config.toml
model = "multi-label image tagger"
dataset = "cartoon faces"
train_examples = 203450
image_size = 64
crop_scale_min = 0.8
horizontal_flip = false
rotation_deg = 10
arch = "inception"
norm = "batchnorm"
hidden_act = "elu"
depths = [3, 6, 6]
kernel_size = 3
stem = "single"
widths = [128, 192, 288]
num_labels = 47
mixing = "mixup"
init = "small_normal"
optimizer = "muon"
muon_scale = "original"
learning_rate = 0.039
momentum = 0.9
nesterov = true
orthogonalizer = "newton_schulz_5"
adamw_lr_other_params = 0.0013
magnitude_pruning = 0.7
max_steps = 7000
batch_size = 128
epochs = 4.4
lr_schedule = "cosine"
final_lr_fraction = 0
warmup_steps = 1400
weight_decay = 0.01
adamw_weight_decay_other_params = 0
Rows from block 5, named by matrix and row number. Each number is 128 + 32 x the weight over its row's rms, rounded and kept within 0 to 255. All counts start at 0. After the name is the row's rms in percent of the matrix's.
# b520: branch 3 second 3x3 conv (model.blocks.5.b5.2.0.weight, 48x48x3x3), inputs 16-31, a 3x3 kernel for each
b520.0 114 [ 93  63 128 206 180 128 128 128 128  55  70 108 128 128 128 128 128 128 128 128 128  64 128 159 128 128 128 128  67 128 128 128 148  89 128 128 128 128  87 156 128 128 188  41 128 128 128 128 128 171 116 128 128  27 159 128 128 128 128 128 128 128 128 117 128 128  67  59 128  31  82 128 180  61  74 153 128  85 128 128 128 128 128  64 138 128 126 128 128 128 128  46 128 128  63 128 128 128  99 128 128 128  78  58 128 201 163 128 128 128 128 128 128 128 128 191 196 128  66  71 128 128 128 128 149 153 128 128  60 128 128 128 128 141 128 159 128 128 128 128  73 128 164 128]
b520.1 093 [128 128 128 128 128 128 128 128 128 128 128 128 128 128 160 121 128 128  63 128 128 128 128 152 128 237 128 128 175 128 128 128 145 128 128 128 137 128 103  44 128 128  61 128 181  85 128 128 128 128 128 128 128 128  94 128 128 128 128 128 128 128 128 190 128 128 128 128  73 128  75  72 128 128 128 128 128  95 128 128  72 128  63 128 178  65 128 174 128 199  87 128 188  18 128 128 128 128 128 128 128 128 128 128 128  93  62  83 128 128 128 128 128 128 128 128 128 128 128 128 128  91 128 128  32 128 128 128 157 128 128 128 128 128 128 110 128 128 128 128 128  64 128 128]
b520.2 104 [128 159 128 128 128  34 128 128 128 128  24 128 128 128 192 128 180 128 128 128 128 128 128 128 128 128  93 128 128 128 128 128 128 128 128 174 183 128 128 128  57  50 165 128 128 128 128 128  41 128 128 128 236 128 128 128 128  68 128  58 128 128  90 128 128 128 128 128 128 128 128 128 128 128 128 128 128 128 215 128 128 128 128 106 128 128 128 128 184 246 128 128 134  96 128 128 128 128 128 128 128  99 184 128 128 198 128 128 128 128 106 128 169 128 128  96 111 128 128 128 128 128 128 128 128 128 128 128  86  23 128 128 128 128 128 128 128 128 128 128 128 128 128 128]
b520.3 101 [128 128 128 128 128 128 180 128 128 128 128 185 128 197 162  88 128 128 128 128 128 128 128  36 128 128 128 128 128 128 128 128 168 128 128 128 128 128 147 128 128 179 162  71  59 128 114 128 128  59 128 128  98 128 149 128 128 128 128 128 128 128 128 128 128 128 155 128 128 128 182 128 128 173  94 128 128  58  86 128 128 128 128 245  36 128 128 128 167  46 128 128 128 128 128 128 128 128 128 128 149 128 128  76 128  64 128 128 128 128  73 128 128 128  55 128 128 128 128 128 128 128  71 128  51  17 128 128 128 187 128 128 128 128 202 128 128 128 134  80 128 128  97 179]
b520.4 097 [ 94 141 174 128 128 128 128 128 128 128 128 128 128 128 189 128 128 203 119 128  48 128 123  72 128 128 128 173 128 128 128 128 128 128 128 128 102 128 128 128  90 102 128 128 166 128 128 128 128 128 128 128 128 128  70 128 128 128 128 128 128 128 128 128 128 128 128 128 128 128 128 128 128 162 128 128 128 181 128 128 128  12 128 128  64 128 128  71 128 128 128 175 128  76 128 214 128 128 128 128 128 128 145 128 128 144 128 128 128 180 128  43 216 172 128 193 200 128 128  94 128 128 128 185 128  64 128 128 128 128  39  88 166  78 128 128 172 205 101 128 128 128 128 128]
b520.5 099 [105  92 128 128  68 128 128 128 128 128 149  33 201 128  17 128 128  94 128 128 165 128  36 213  41  84 128 128  76 128 128 128 128 128 178 128 128 128 128 169 128 128 128 128  84 128 128 128 184 128 128 128 128 128 128 128 128 155 128 149 128 128 128 128 128 128  83 128 128 128 128 128 128 143 128  98 128 128 128  57 128 128 128  66 128 128 128 128  29 128 128  85 128 106  63 128 128 156 128 128 128 128 190 128 128 128 100 128 128  60 161 128  87 128 185 128 128 109 128 128 113 128 128 128 128 128 212 128  80 128 128 128 128 128 128 182 128 128 128 128 128 128 128  54]
b520.6 111 [128 128 167 128 128 128 128 128 163 147 128 128 128 128 128 169 128 103 128 128 128 128  99 128 128 128 128 128 128  93 128 128 165 128 128 128 128 128 114 128 128 128 128 128 128 128 133 128 128 161 128 128 128  86  69 165 151 128 128  85 128 128 128 128 128 128  64  72 128 176 128 128  94 128 174  71 128 128 128 128 188 128 128 128 128 104 128 128 188 128  49  97 110 168 196 128 128  90 128 128 128 136 128  59  72 128 128 174 128 128 128 128 105 128 128  75 128  47 110 128 178 128 128 128 181 180 128 128 128 128 128 159 128 128 128 128  75  77 128 148 128 128  63 128]
b520.7 106 [128 199 128 128 128 197 128 128 206 189 128 128 128 128 128 128 128 128 160 128 128 128  79  24 128 128  70 128 210 193  96 128 128 107 128 128 128  73 128 128 128 128 128 128  76 128 128 128 128  50 128 128 128  92 128 128 221 128 128 103 128 111  81 128 174 128  83  80 128 104 128 128 128  87 128 128 128 166 128 128 128 128 128 128 128 128 170  43 128 128 128 128 128 197 128 128 182 150 128 128 128 128 128  83  70 128 128 128 128 128 128 128 128 128 128 128 128 187 128 128 128 128 128 226 128 128 128  49  56 128 174 128  84 128 128 128 128 107 186 128 128 128  87 128]
b520.8 098 [ 93 128 128 128 128 128 128 128 128 128 128 128 128 128 128 128 128 128 128  26 128 128 128 174 128 128 197 128 128 128 128 128 128 128  47 128 218 128 128 128 128 128  70 128 158  98 128  58 128 128 175 128 128 128 128 128 176 128 128 167  48  15  91  99  84 128 128 128 128 128 128 128 128  52 128 128 128 128 128 222 204 128 128 128 128 128 128 179 128 128 128 128 128 186 128 128 128 128 128 128 128 128  96 128 128 128  69  72 211 128 128 213 128 128 189 128  66 128 128  85 128 128 128  91  62 128 128 128 128  63 166 128 128 184 128 128 128 128 128 128 128 187  88 128]
b520.9 090 [ 95 128 128 128 174 128 167 128 128 128 128 128 128 128 128 128 128 128 128 128  75 128 128 106 128 128  40 128 178 178 128 128  51 128 128 128 128 128 128 128 128 128  44 128 128 128 141 128 128 128 128 128 128 128 128 128 128 128 128 128 128 128  37 128 128 165 128 128 128 128 100  75 128 128 128 128 128 128 128  94 128 128 128 128 158 128 128 211  86 128 189 128 128 128 128 128 128 242 194 128 128  66 128 128 128 128 128 128 128 172 128 128 128 128 128 128 180 128 128 128  56 128  58 128  87  52 106 128 128 128 153 128 128 128 128 128 128 128  92 128  38 128 128 128]
b520.10 104 [128  82  65  78 128 128 128 128 176 128 128 128 128 128 128 128 128 128 128 128 128 128 128 128 176 128  59 117 128 211 128 128 128 128 128 128 189 206 128 128 128 128 128 128 128 110 128 128 128 195  83 128 128  80 161 128 128 128 182 128 128 128 231 128 128 182 159  80  83 128 128 128 128 128 128 128 128  42 128 128  87 128 128 128 128 196  98 128 187 182 128 176 128 128 128 128 128 128 128 128 151 128  76 128 128  71  58 128 164 128 205 174 128 128 128  72 128 128 188 128 128 128 128 128 128 128  83 128 227 177 128 128  65  86 128 128 128 128 128 128 128  93 128 128]
b520.11 108 [128 102   0 128 128 128 235 128 128 105 128 128 178 211 128 177 128  97 128 128 202 128 128 128 128 211 128 115 194 168  74 128  70 128  85  81 112 128  85 128 128 102 128 201 203 123 128 169 128 128 128 128  83  89 128  28 128 128  71 128 201 128 128 126 128 128 128 128  83 128  48 128 128 184 128 128 149  90 128 128 128 128 128 128 128  77 128 128 128 128 128 128 128 128 128 128 128 128 128 160 128  53 128 128  66 128 128 128 128 128 128 128 128 128 128 196 249 128 128 128  76 128 128 128  91 128 128 128 128 128 128 128 128 128 128 164 128 128 128 128  81 128 198  81]
b520.12 106 [128 128 128 128 128 128 128 128 177 128 199 216 128 152 176 128 128 128 128  83  79 128  84 128  74 128 232 217 172 128 128 128 128  86 128 128 128 128 128  68 128 128 128 128 128 128  64  56 128 128 128  96 128 101 107  92 128 128 100  59 128 128 128 128 128 128  46 128 109  39 101  80 128 128 128 128 125  86 128 128 128 128 128  26 128  59 128 128  93 128 128 128 128 185 128 128 128 128 128 128 121 128  52 128 166 128 128 128 186 128  87 128 128 128 128 128 128 128 128 128 128 128 128  65 113 128 128  42  71 128 128  80 128 128 128 128 128  63 128  90 128 128 128 223]
b520.13 102 [ 84 128  41 128 128  97 128 153 128  81 128 128 128 128 128 128 103 128  84 128 181 169 128 128 128 128 128  89  79  49 128 180 214 128 128 128 128 172 128 128 164 128 128 128 128 128  84 186 172 128 128 128  89 155 128 128 128 128 128 128 128 128 128 177 128 128 145 128 128 128 128  71 128 128 128 128 128 102 128 128  58 101 128 128 128 208 128 128 128 128 128 212 128  92 128 150 128 128 128 128 128 128  71 128 128 188 148 128 183 128 128 128  96  94 128 128 128 128 128  66  50  72  80 128  92  47 128  67 128 128 128 128 128 110 128 128 128 128  70  57 128 128 128 128]
b520.14 098 [128 128 128 128 138 128  58  36 128 128  88 128 128 128 128 128 128 118 128 128 128 128 128  47 128 128 100 109 128 128 128 128 128  44 128 128 128 159 107 128 128 128 128 128  88 128 128 128  51 128 128 128 128  12  74 128 128 128 128  86 128 128 128 128 128 128 170 103  89 128 128 128 128 175 128 128 162  89  77  89 128 179 128 128 128  39 128 128  35  19  39  73 113 128 128 128 128 128 128 128 128 128 128 128 128 128 128 128 128 128 128 128 128 128 179 128 128 128 128  94 128 128  72 159 168 128 128 128 128  68 128 172 128 128 128 128 128 128 128 128 115 128 128 128]
b520.15 103 [101  65 128 128  66 128 128 128 128  94 193 128 128 128 128 128 128 160 128 128   7 128 128 128  86 128 195  75 128 128 128 128 128 128 128 189 128  93 213 173 128 128 128 128 128 215  69 128 128  95 128 128 128 128 157 138 128 128 128   4 128 128 148  81  82  60  82 128 128 128 128 128 177 128 128 128  97  95  83 128 215 153 128 110  72 128  31  59 128  96 128 208 128 165 128 128 128  86  77 128 128 128 128 128 143 128 128  85 200 184 128 191 194 128 174 173 197  41 128 128 128 128 128 164 128  60 128 128 190 128 107 128 128  46  62 128 128 128 128 128 128 125 128 128]
b520.16 099 [128 128 104 128 128 104 128 128 128 219 128 128 128 128 128 128 128 128 128 128  56 162 128 128 128  48 128 128 225 128 128  61 128 128 128 128 117 128 190 128 128 128  86  64  79 128 128  73 172 128 128 128 128 128  48  87 128 128  82 128 128 145 155  55 128 128 128 128 128  74  69 128 128 128  90 128  91 128 128 128 128 128 128  76  29 128  71 128  55  75  28 128 128 128  28 128 128 199 128 181 128  89 128 128 128 128 128 128 128 128 128  74 128 128 174 128 128  62 116 128 128 108 128 128 104  52 128 128 128 158 128 128 128  82 128 128 128 110 193 128 128 128 192 187]
b520.17 104 [ 41 128 128 128 128  22 128  86  71 203 128 128 128 128 128 128 128 128 128 128 163 128 128 128 161 128 128 128 128 128 128 128 163 128 127 128  83 128 128 128 128 128 128 128 128 128 128 128 128 128 128 128 128  57 128 128 128 128 128 128 128 128 128 128  75  55 128 128 128 128 128 128 128 128 175  62 128 178 128 128  53 128  82  89 128 128 128 128 128 128  57 128 128 128  56  65 152 128 128 128  68  62 128 128 172 128 128 128  94  95 128 128 128 184 135 255 196 128 128 128  87  98 128 128 128 128 128 103 128 128 128 128 128 128 128 112 128 128 128 128  86 128 128 128]
b520.18 083 [128 128  44  77 128 128 128  39 128  49  44 128 128 128 128 128 128 107 128 192 128 128 185  46 128 128 128  70 128 128 128 128  85 128 128 128 128 128 128 128 128 128  67 128 128 128 128  83 128 180 128 128 255 128  27  21 128  58 128 128  23 128 128 128 128 226 128 128 104 160 128 128 128 214 222 128 128 128 128 128 128 173 128 128 128 128 110 128  54  43 128 120 128 128 128 128 148 128 128 128 128 128 128 128 128 128 128 128  72 128 128 101 128 113 128 128 128 128 128 128 128 128 128 128 128 255 128 128 128 197 128 128 128 128 170 128 128  56 128 128 128  45 128 173]
b520.19 101 [128 128 128 128 128 128 128 128 128 128 152 128 163 153 128 128 128 128 128  77 175 128 128 185 128 128 128 189 128 147 232 186  96 208 150 128 186 108  74 163 128 128 177 128 128 128 128 125 128 128 162 128 128 128 128 128 128 128 128 128 128  95 108 128  56 198  98 113 128 106 196 128 128  30 128 128 128 128 214 128 128 153 128 128 205  86 211 128 128 174 198 128 128 128 128 128 128 128 128 128 128 128 128 128  81 128  95  68 208  74 128 213  49  11 128 156 128 128 180 128 103 128  55 128 128  69 128 128 128 128 187 128 128 128 128 128 108 128 128 128 128 128 128 128]
b520.20 101 [224 128 128 206 128 128 128 128  98 216 173 128 128 128 128 128 235 156 128 128 128 128  51 128 128 128 128 128  92  60 128 128  94 128 128 128 128 128 128  87 128 128 128  81 128 128 128 128 128 128 228 128 128 128 128 128  22 128 128 128 128 128 228 128 128 166  85 136 146 151 145 128 128 128 128 128 128 128 128 128 128 215 128 123 128 128 128 128  88  74 128  66  45 128 209 128 128 128 179  69 128 128 128  73 128  77 128 128 128  93 213 128  99 161 128  75  42 128 128 110 128  92 128 128 230 128 128 128 128  80 128 128 128 128  79 128 128  66 128 128 128 128  86 128]
b520.21 094 [162 128 128 199 128 128 128 128 128 128 128 128 128 128 128 128 128 128 128 102 176 128  91 173 128 128 128 128  56 128 128 128  92 174 128 128  65 128 128 128 128 128  69  94  89 128 128 180 128 107 211 128 188 128 192 128 128 128 128 128 128  68  87  82 128 128  89 181 128  63 128 128 128  99 128 128 128 128 128 128 128  78  86 128 128  18 128 128 128 128 191 128 186  75 196 128 128  86 128 128 128 128 128 128  73 128 138 189 128  71 128 205 128 128 196 128 128 128 100 128 128 128 128 128 109  73 128 128 144 128 128 121 128 128 128 128 128 128 128 128  50  94  65  60]
b520.22 106 [128 128 128 100 128 225 182 128 128 128 108 128 128  83 128 163 128  91 185  90  16 203  78 128 128 128 146 146 115 128  76 128 149 128 128 128 128 128 128 109 128 128 128 128 128 128 128 128 128 128 128 128 128 179  52 128  89 128 128  93 128 128 128 214 128 128 128 128 128 128 175 128 128 128  86 128 128  90 128 128 128 128 128 128 183 128 128 165  69 128 182 128 128 161  52 128 128 128 128 128 128 128 128  77 128 128 128 128 128 128 128 128 128 128 128 128 128 128 157 128  59 128 128  74  73 128 128 128 128 128 128 148 128 128 128 128 128 101 128 128  65 128 128 178]
b520.23 103 [128  88  52  65  64 128 128 128 128 183 128 128 203 128 128 151 128 128 128 128 128 238 128 128 210  62 128 185 128 128 169 167 128 128 128 128 128 128 202 128 128 128 128 128 128 128 128 128 128 128 128 128 128 128  25 128 128 128 128 128 128 128 128 128 153 174 128 128 111 104 128 128 184 128 128 198 128 128 128 128 128 128 128 128 179 100 128 128  62 128 128 128 171 128 128 128 159 128 128 128 186 178 128 128 128 128 128  90 128 128 128 128 128  33 128 128 128 128 128 128  88 128 128  11 128 128 128 128 149 128 128 128 128 161  89 128 128 128 128 128 128 183 128 128]
b520.24 095 [ 33 109 128 128 184  77 128 172  62  89 119  42 101 128 128 128 144 172 128 128 128 128 128 128 146 128 128 128 128 128  60 128 128 128 128 128 128 128 128 128 128 128 242 128 128 128 128  68 128 128 103 128 128  76 128 128 128 128 128 128 128 128 128 128 128 128 128 128  26 128 128  36 128 190 128 145 161  11 151 128  32 173 128 128 172  66 128 211 128 228 128 128 196 128 128 128 128 128 151 119 128 128 128 128 128 128  39 128 128 128 128 128 128 128  84 128 128 128 128 128 128 128 128 161 128 128 173 128 128 128 128 178 186 179 128 128 128 128 128  74 128 159 128 128]
b520.25 098 [128 109 128 128 128 128 128 128 128 128 128 128 128 128 128 128 184 152 128 104 113 128 128  68 128 128  48 128  65 128 128 128 128  22 128 128  74 128 128 103  99 128 128 128 128 128 128 128 128  86 128 128 128 128  49  88   7 128 128  71 128 128 128 128 128 128 186 128  45 166 128 128 128 128 128 128 128 128 128 128  49 128 128 128 128 128 128 128 128 128 128  90 128 128 128 128  49 128 128  67 128 128  88  57 192 128 128 128 180 128 128 179 168 128 128 167 128  99 128 128 128 128 128  41 128 128 128 128 128 128 128  58 128 128 128 128 128 128 128 128 128 128 128 128]
b520.26 103 [128 128 128 128 128  61 185  69 128  66 128  49 128 128  72  70 180 128 128 128 128 128  81 128 128 128 128 164  87  96 128 183  65 128 204 128 128 128 128 163 128 128  62 128 128 128 151 128 128 128 149 128 128 128  79  89 128 128 128 128 167 128  75 128 128 128 128 128 128 171 128  73 128  52  83 128  94 128 128 128 128 128 139 128 128  41 128 128  86 128 128 128 128 128 128 210  38 128 128 128  89  52 128 128 128 128 194 128 128  57  94 128 128 128 128 128 165 128 128 182 152 100 128 158 128  30 128 128 128 182 128 147  60  61 128 128  51  76 128 128  93 128 128  87]
b520.27 100 [128 128 128 179 128 106 171  64 128 128 128 128 128 140 128 128 128 128 128 128 128 128 128  52 128 128  61 128 128 128 128 128 128 185 128 128 128 128  21 128 128 128 128 128 128  56 128 128  60 128 186 128 128 206  51 128 128  85 128 128  59 128 128 128 145 128 128 128 128 128 128 165 128 102 128 173 128  54 159 128 128  68 128 128 128 128 128 128 128 128 137 128 128 128 198  36 128 128  38 128 128 128 128 128  71 128 154 128 232 182 128 189 223 128 175 198 128 128 132 165 128 128 128  67 128  70 128  50 125 165 128 128 128 128 128 128 128 128 128 128  27 128  87 128]
b520.28 098 [128  93 128  94 128 128 128 128 101  40 128 128 128 128 128 128 237 128 128 128 128 128 128 128  33 128 128 128  85 128 128 128  86 128 128 128 128 128 128 128 128 128 128 128 128 128 172 128 128  78 128 128 128 128 128 128 128 128 128  50 128 150  98 128 128  62 128 167 128 128 147  95 140 128 128 128 128 128 128 128 128 128 128 157 128 128 128  40  53  14 163 128  69 128 128 128 128 128 145 128 151 128 128 128 128 128 161 181 128  68  96 128 128 128 128 128 131 128  66 105 207 146  99 128 149 128 128 128 180 179 128 116 128 146 128 128 128 128 128 128 128 123 128 128]
b520.29 103 [128  84  62 207 128 128 184 128 128  52 128  87 128 128 128 128 128  79 128  79 128 128  83 145 128  90 128 168 128 128 128 128 153  80  77 165 128 128 164 128 128 128 190 128 128 182  36  82 128 128 128  38  83 128 128 128 128 128 139 128 128 128  93 128 161  24 128  86  49 128 128 128 128 128 128 117 128 142  85 128 128 128 128 128 128 128 128  70 128 160 128 128 128 114 128 154 191 128 128 128 128 128 128 128  28 128 128  64 128 178 128 128 128 128 128 128 128  96  96  99 128 128 128 128 128 128 168 128 128 153  81 110 128 222 128 128 128 128 128 172 201 128 128 128]
b520.30 101 [128 128 128 128 128 128 128 128 128 128 128 167 128 187 128 128   0 128 128 128 128 128 128 128 128 128 128 128 203 128 128 128 128 159  25 128 128 128 197 128 128 128 128 128 128 128  39 128 168 128  91 128  83 176  32 128 128 183 128 128 128 128 128 128 210 128 128 181 128 124 128 128 128 103 128 128 128 128  81 162 192 128 128 146  67 128  31 177 181 128  82 171  59 128  40 128 164 181 128 128 108 128  81 128 128 128 158 164 128 128 128  69 128 128 128 136 128 128 128  93  79 128 128 128  84  69 128 128 128 128  90 128 128 128 128 128 219 128 128 128 128 128 128 137]
b520.31 103 [ 96 128 128 102 128  68 128 128 128 128 128 128 128 128 157 128 128 128  93 128 128  23 218 128 128 128 128  75 128 128 128 128  96  53 141 128 128 128 128 128 128 128 128 128 103 128 128 128 128 220  22 128 230  54  79  73 128 128 128 128 128 128 188 128 128 128 128 128  98 128 128 128 128 128 203 128 128 128 128 161 128 195  85 174 128 100 158 128 128 128 148 128 128 157 128 128 128 128 161 128 128 128 128 128  62 128 128  72 128 202 165 128 128 128 221 128 108 128  51 128 128  98 128 128  92 101 176 128 128 128 128 128 128  88 128 128 128 132 116  80  79 117 128 128]
b520.32 088 [128 128 128 128 128  99 128  89 128 148 128 128 171 209 128 128 128 199 128 128 128  88 187 128  66 128 128 185  65 128 128 103 128 128 128 128 128 128 128 128 128 197  94 130 128 128 128 128 128 128 201 128 128 226  98 128 128 128 128 128 128 172  93 200 128 128 128  84  50 128 128 128  88 128  75 128 128 128 128 128 128 128 128 128 128 128 128 216 128  48 128  83  49 128 177  93 128 156 128  86 128 128 128 128 128 128 128  52 162 190 186 128 161 128 128 128 213 128 128 128  97 125 128 128 128 128 128 128  84 128 128 128 128 128  87 128  18  86  58 128 128 128 128 128]
b520.33 090 [111  98 128 128 128 128 128 128 128 128 128 128 128 128 128 128 128 199 128 128 128 128 128 128 128  95 128 128  90 128 128 128 128 128 128 128 128 128 128  74 128 128 128  68 128 128 128 128  78 128 128 128 128  59 128 128 128 128 128 128 128  75  85 128 154 128 128 128 128 128 128 128 128 128 128 128 128 128 128 128 191 128  62 111 128 128 128 210 128 128 128 128 128 128 128 128 128 128 128 128 128 164 128 128 128 108  61  83 128 142 182 128 128 128 128 128 128 128 128 128 128 128 128 128 128 128 128 128  98 128 163 128 128  52 128 128 128 128 128 128 128  18  74 128]
b520.34 098 [128 128 128 156 128 128  91 128 128 128 128  36 128 128 128 128 128 195 128 128 128 128 128 179 161 128 128 128 128 128 128 178 128  88  97 128 185 128 128 128 128 128 128  74 112  34  89 128  49 128 128 128 153  65 128  56  68 128 128 128 128  43 128 128 128 128 128 128 128 128  70 128 128 128 128 128 158 128 128 128 128 128 128 232 128  74 128 128 109 128 128 128 128 128 128 180  77 128 188 128 128 128 178 189 128 128 128 128 217 200 201 183 193 128 183 185 128 128 128 100 128 128 128  92 128 128 128 128 128 128 128 128 128 128 128  92 128 128 128 128 128 128 128 128]
b520.35 116 [128 128 128 128  47 128 146 128 128 128 120 128 182 128 128 128 128 128 128 128 128 128 166 128 128 128 128 128 128 128 128 128  67 191 128 128 165 128 128 128 128  75  47 128 121 128 128 128 128 128 128  82  87 128 128 128 164 128 165 128 128 128 128  69  81 128 128 128 128 128  37 128 185 128  87 183 128  54 128  61 128 128 128  94 105 128  90 128 156 128 128 128 128 105 128 128 159 128 128  63 144 128  52 128 128  32  30 128 128 128 173 128 128 180 128 128 128 128 128 128 128 170 227 128 128 170 128 128 128 128 176 128 128 128 128 128 209 128 128 128 128  86  81 128]
b520.36 109 [ 51  65  68  77 108  99 158 128 104 182 128 128 128  92 128 128 173 146  88  87 128 128 128 128 128 128 128 128 128  34 128 128 128 144 134 224 128 195 175  74 128 128 128 128 128 128 128 215 128  86 128 128 128 100 128  92  78 128 128 128 101 128 128 128 128  72 204 128 128 128 128 128 128 128 128 128 128 128 128 128 128 128 128 128 170 186 199  69 128 128 176 128 128 128 128 128 128  47 128 128 128 128 128 212 128  64 128 128 167 168  70 128 217 128 128 185 128 128  52  60 128 128 128 128 128 176 116 128 174  40 128 128 128 128 181 128 220 128 128 128 128 128 128 128]
b520.37 098 [128  54   0 128 128  84 128  81 128 128 128 163 128 128 128 128 141 128 128 128 128 128 128 128 128 128 128 128 128 128 128 128 128 128 128 128 128 128 128  83 128 128 128 128 128 128 128 128 128 154 204 128 197 128 128 128 128 128 103 160 128 128 128  91 128 199 128 128 128 128 128 128 128  52 128  20  61 170 128 128 128 128 128 128 128 128 184 100 111 128 128 128 210 128  73 128 128  70 128 149 190 128 128 191 128 128 198 126 209 128 128 154 128 128 128 128 128 128 128 128 128 128  90 184  95 128 128 128 165 190 128 128 103 202 223 128 155 128 128 128 128 128 128 235]
b520.38 101 [123  74 128 128 128 128 128 128 128 128 128 128 128 128 128  47 128 128 128 128 128 128 199  98 128 128  73  99 128 128  52 128 128  52  38 128 128  29  58 128 128 128 128 147 128 128 128 128 128 128 128 128 128 128 128  42 128 128 128  99 198 128 128 128 128 128 128 173 128 128  34  72 128 128 128 128 128 128 128 216 161 128 128 128 128 128 128 167 157 128 128 128 128 128 128 128 128  72 128 128 128 128  90 128 128 128 128 128 144 128 128 128 128 168 206 177 160 128 128 128 128 148 128  29 128 128 128 128 128 128 128 128 128 128 128  98 128 217 128 128 128 128 128 128]
b520.39 088 [128 128  55 128  40  61 128 128  95 128 128 128 128  90  75 128 128 128 128 128 128 128 128 128  35 128 107  88 128 128 128 128 128 128 178 162 183 128 153 128 128 128 128  77  75 202 185 128 128 128 128 176 128 128 128  31  74 176 105  36 128 128  72 128  88 128 128 128 128  26 128 188 128 128 128 128 128 128 128 128 128 128 128 128 128 128 180 128 128 128 128 130 161 128 128 128  51 128 159 128  93 128 235 128 128 128 206 128 128 128  93 128 128  72 128 128  44 128 128 128 128  76 128 128 128 128 128 128 128 128 128 128 128 128 128 128 128 128 128 128   2 128 128 128]
b520.40 100 [140 128 128 128 128 128 128 128 128  42 128 128  85 128 128 128 128  86 128 128 128 128 128 128 164 128 128 128 128 128  57 128 128 128 128 186 128 128 128 128 128 128 128 128 128 128 128 128 128 128 128  88  45 128  67  78 128  60  36 128 128  59 128 102 128 128  72 128  61 128 107 128 128 128 128  87 128  78 128 128 128 128 128  75 128 128  94 128 128 128 128 128 128 128 128 128 128 128 128 128 162 162 128 128 128 174 172 128 103 128 128 128 128 128 203 128 128 128 128 128 128 128 116 128 128 105 128 177 128 128 128 128 128  84 128 128  77  95  88  69 128 128 128 154]
b520.41 106 [177 128 128  77 128 128  36 128 128 128  89 128 199 128 128 176 174 174  97 168  81 128 252  95 128 248 128 128 199 128 128 128  92  24 128 128 128 128 128 128 128 128 128 128 128  85 128 128  75 128 128 176 128 128 128 147 158 128 128 128 128 128 104 128  70 128 194 128 128 128  87 128 128 128 128 128 128 169 128 128 128 128  74  98 128 128 128 128 168 128 128 128 128 128 128 128  79 128 128 128 171 184 173 142 160 176 128 128  60 128  69  66 194 128 128 216 200 213 128 128 157 128 128  75 119 128 128 128 128 135 128 128 128 128 128 128 128 128 128 128 128 128 128 128]
b520.42 090 [128 128 128 177 128 128 186 128 128 128 128 147 128 128 211 128 212 128 128 128  72 182  52 128 212 128 128 128 128 128 220 128 128 128 128 128  95  72 128 128 128 128  87 128  98 165 128 128 128 128 128 128 128 128  83  42   7  86 128 128 128 128  15 128 128  70 128 193 189 128 128 218 164 128 128 128 128 205 128 128 128 128 128  87 128 115 128  94  12  42 165 128 128 111 128 128 128 206 128 128 110  64 128 186 166 236 128 158 128 234 128 128 160 128 128 128  98 102 128 128 128 128 128 128 128 128 128 128 172 128 128 128 128 128   0 128 152 128 128 128 128 128 128  87]
b520.43 101 [128 128 128 108 169 128 128 128  91 128 128 128 113 128 101 128 128 128 128 128  67  19 211 128  95 178 128 129 128 149 109 128 152 128 128 128 128 128 128 128 123 128 128 128  91 128 128  92 128 128 128 128 128 128 128 128  98 128 128 128 128 128 128 128 128 128 105 128  46 128  52 128 128 182 128 128 166 128 128 128 128 128 128 196 128 128 128  56 128 128 214 128 128 128 128 128 128 128 169 162 128  54 128 128  15  42  11  20 106 128 128  77 197 157 128 128 128 187 128 128 128 128  93 128 100 109   4  57 128 128  67 128 128 128 128 128 128  75 128  49 170 128 128 128]
b520.44 086 [128 128 128 128  95 128  63 103  90  32 128 128 128 128 128 128 206 223 171 163 128 128 128 128 128 128  89 128 128 128 128  84 128 128 128 128 128 128 128 128 128 128  72 128 128 128 128 128 128 128 128 128 128 128 128 128 128 128 128 128 128 128 128 128 128 128 128 128  63 128 128  89 196  56 128 128 128 184  57  66 128 128 128 187 128  82 128 128 128 128 128 128 128 128 128 185 128 128 128  60  81 128 224 128 128 128 128 152 166 128 128 182 128 128 128 163 128 128 128  46 128 128 128  75  77  79 128 128 128 128 128 128 128 128 128 128  95  63 128 128 128 128 151 128]
b520.45 096 [128 128 128 128 128 115 128 128 128 128 128 128 128 200 128  88 128 128 128 128 228 128 128 128 128 128  61  76 128 128  66 128 128 128  67 128 152 128 128 128 128 128 128  85  55 128 128 128 128 128 128 128 192 145 128 128 128 128 128 100 177 128 105 191 128 128 128  12  44  53 128 128 191 128 128 128 128 128 128 128 128 250 128 128 128  83   0  37  84  33 128 176 128 167 128 128 117 128 128 179 128 128 202 128 128 128  79 101 128 128 128 128 128 128 198 199 128 106 128 100  31  89  64  82  83  44 177 164 208 128 128 193 128 128  67 128  71  89 128 184 128 187 128 128]
b520.46 105 [128 128 128  70 128 128  14 128 128  97  70  88 128  91 128 128 128 128 147 160 128 183 128 128 192 128 178 128 128 111  81 128 128 168 170 160 206 128 128 211  63   2 217 128 128 128 209 128 128 180 128 128 128 128 128 189 153 128 128 128 128 128 128 128 128  85 128 128 128 113 128 128 154 174 147 128 128 128 211 128 128 189 180 128 153 128 128 128 128 128 207 128  71 128 128 128 128  91 128 192 128 128 128 128 128 128  88  37 128 128 128 186 128 128 128 128 128 128 102 128 216 128 128 150 128 128 128 160 166 128 128  95  62 128 128 180 128 128 128 128 128 128 128 128]
b520.47 092 [128 128  45 128  34  79 128 111 128  60 128 128 128 128  59 128 128 185 196 128 128 128 128 128 128 128 128  74  82 128  46 128  78 128 206 128 128 128 128 128 128 128 128 128 128 128  69 128 128  97 219 245 204 171  79  60 128 128 128 128 128 128 128 196 128 128 128 174 128 128 156 128  36 128 128  38 128 128 128 128 128 112 128 163 128 196 128 128 128  55 128 128 128 128 157 128 190 168 128  63 128 177 128 128 128 128 190 128 151  56  99 128 128 128 128 128 128 191 128  63 210 128 128 197 128 128 128 128 128 128 128 128 128 128 128 128 128  88 128  36 128 128 128 128]